config.yaml
model: "sound classifier"
dataset: "Morse code for random letters and digits, with fading, noise and interfering tones"
train_examples: 26041
noise_aug: 0.002
time_shift_ms: 100
n_mels: 64
hop_length: 160
input: "mfcc"
spec_augment: false
win_length: 512
targets: ["first character", "speed", "tone"]
num_classes: [36, 3, 3]
arch: "ecapa_tdnn"
norm: "batchnorm"
hidden_act: "relu"
depths: [10]
kernel_size: 3
stem: "single"
widths: [384]
loss: "cross_entropy"
init: "small_normal"
optimizer: "adamw"
learning_rate: 0.0015
beta1: 0.8
beta2: 0.999
eps: 1e-10
max_grad_norm: 5.0
max_steps: 9500
batch_size: 128
epochs: 46.7
lr_schedule: "cosine_restarts"
final_lr_fraction: 0.01
warmup_steps: 190
weight_decay: 0.3
Rows from block 3 of a small sound classifier, named by matrix and row number. Each number is 128 + 32 x the weight over its row's rms, rounded and kept within 0 to 255. All counts start at 0. Numbers have three digits each.
After each channel's rows are labels from the 100 clips, of 14976, where the channel reaches its highest value: "responds to" is what is common among them; "loudest band" is the band of the loudest frequency at the time of the peak. Only what is clearly more common there than usual is listed. The data: Morse code for random letters and digits, with fading, noise and interfering tones.
# c30: last pointwise conv (model.blocks.3.c3.0.weight, 384x384x1), inputs 154-230

c30.263:107139120088184150105122167138116112104122175149091142106115152118121148170105165156168131127134218156152101098139122102132148126121107097149105126122121109167106178166155099173211126229130151130100117126112132106207097139131106144
responds to: reverberation
loudest band: 250 to 500 Hz

c30.196:130102119157093112074121116141091118199113124091074136121114132134129102132131106098142104186077164185170116113106093199125090095178195078093180079114099105176115079100151102105106106102168102097072191115128156150092076115088108124
responds to: reverberation
loudest band: 1000 to 2000 Hz

c30.292:084084111154193140174085102066089132133145106131134175102120110169070132074054127147125112116168159067168092139168109161122113138111170096133121099107110109152087164150131072152183167113080192151121149124121172062144129155071142179
responds to: reverberation
loudest band: 1000 to 2000 Hz

c30.4:153160149128118120139124146209153056154154155084102126121154100040189093160192139168116063145106109170074153150155169145085097112148115169172153148187105154161170121121172153153120128137157216156174160153046193184146144134171147198
responds to: speed: slow; tone: low; reverberation
loudest band: 250 to 500 Hz

c30.257:223143139150129082145175124130161127091168120156133157164112130091180103097209113116145164141147083108115180129160174088123143135146147131113124093147104163126176080144082150172134151132110156178098127119154091127156128075141179136
responds to: speed: slow
loudest band: 500 to 1000 Hz

c30.339:145158167147057106095113158180128119121119187141076097094151190099139152161140162097186154133075091181074132126068122104155180115161161124117102130140118115135118114124136129113081127130160109114123148090164121140075160062119139139
responds to: speed: fast; reverberation; mains hum
loudest band: 500 to 1000 Hz

c30.111:162175130083099119111117139118161152092100147122127064116111117138134125157140148136123136087097103127136125132107104055102085144110124155122109111117115152046147103117060135086103129146110087103169126145082101071106114108118119081
responds to: speed: slow; tone: middle
loudest band: 500 to 1000 Hz; 250 to 500 Hz

c30.46:105145110096142121125112164134108165121092162082108105101080153170137141157121187151168064122129181136160100089146105054116088112127102114126164117106146132102102164148063103132156122151099092093115072104113107082137053168104116084
responds to: fading; pink noise
loudest band: 1000 to 2000 Hz

c30.41:104155121135138075137099154147087132130105159093119113094100130145127121150115151146105073123138099114129107084141094083109059086133111109129156111101112112102080149135108107107126129122120084093079109096123105096117095113092124102
responds to: reverberation; tone: low; mains hum
loudest band: 250 to 500 Hz

c30.23:104142177101063150091122158162102157130082166076122065106177176144098180135105153096191098145055128147147123107062088140217115158130164133113090120128129117077105133170162128075124097132203120091139142076162166127047052137138108122
responds to: speed: fast; tone: low; mains hum; reverberation
loudest band: 250 to 500 Hz

c30.171:113104132089100126080126180112092174102116191160071146087137191178096187159083202085196136132097185145180114079091086068146131160085098113116116102106201101108095159193102113092138109132138107094154129091165098108125121157116080103
responds to: speed: fast; tone: high; reverberation
loudest band: 1000 to 2000 Hz

c30.320:137148154083196148148136142161136101077115141138095086139148145125137163144124161167135082113167175098134115122189093092167125108108137106109132168094155111081054173201141071168234112137167129126150164083146120074150123142101102138
responds to: fading; pink noise
loudest band: 250 to 500 Hz

c30.84:132161081145136074130103152136092138140103162103095128059061143155147090167126165135111069128125121164140107105133130112108073110127118137131154150143110109128094161118125134134111147131154113118090129105110116124114112133102152137
responds to: reverberation
loudest band: 500 to 1000 Hz

c30.200:099121138101238148130121105098104086099105098083124106077119096090080108092082116162087073091207140042086068111204139107112102102097118114119113127152112133149129128177150134195224141139153178158105088125121113138201064105105147161
responds to: speed: fast
loudest band: 500 to 1000 Hz

c30.302:153128075092097136057161122107152154073060105183138043124075126117109090137103115114112168104112129151122114146067099096149191143113090100102160191131112108082091165163146105133125098158195122094076200102140138137098129127136124116
responds to: speed: fast; reverberation
loudest band: 2000 to 4000 Hz

c30.22:142164138160155163161151160149111081128207162111120218084154112078143145147158134147139154093153123055097138122176147086158175111108087125160097096127113109187101109185125113182156136132091157150111072156149103100201131100115126119
responds to: reverberation
loudest band: 1000 to 2000 Hz

c30.51:133129180115141171130158137156114095062153142123133174073173125112134182140122131133114124122128123052111100113147137092173132137086095097101058151134173082128108187178108098187176146169094119166134087118156046087149048149094156075
responds to: fading
loudest band: 500 to 1000 Hz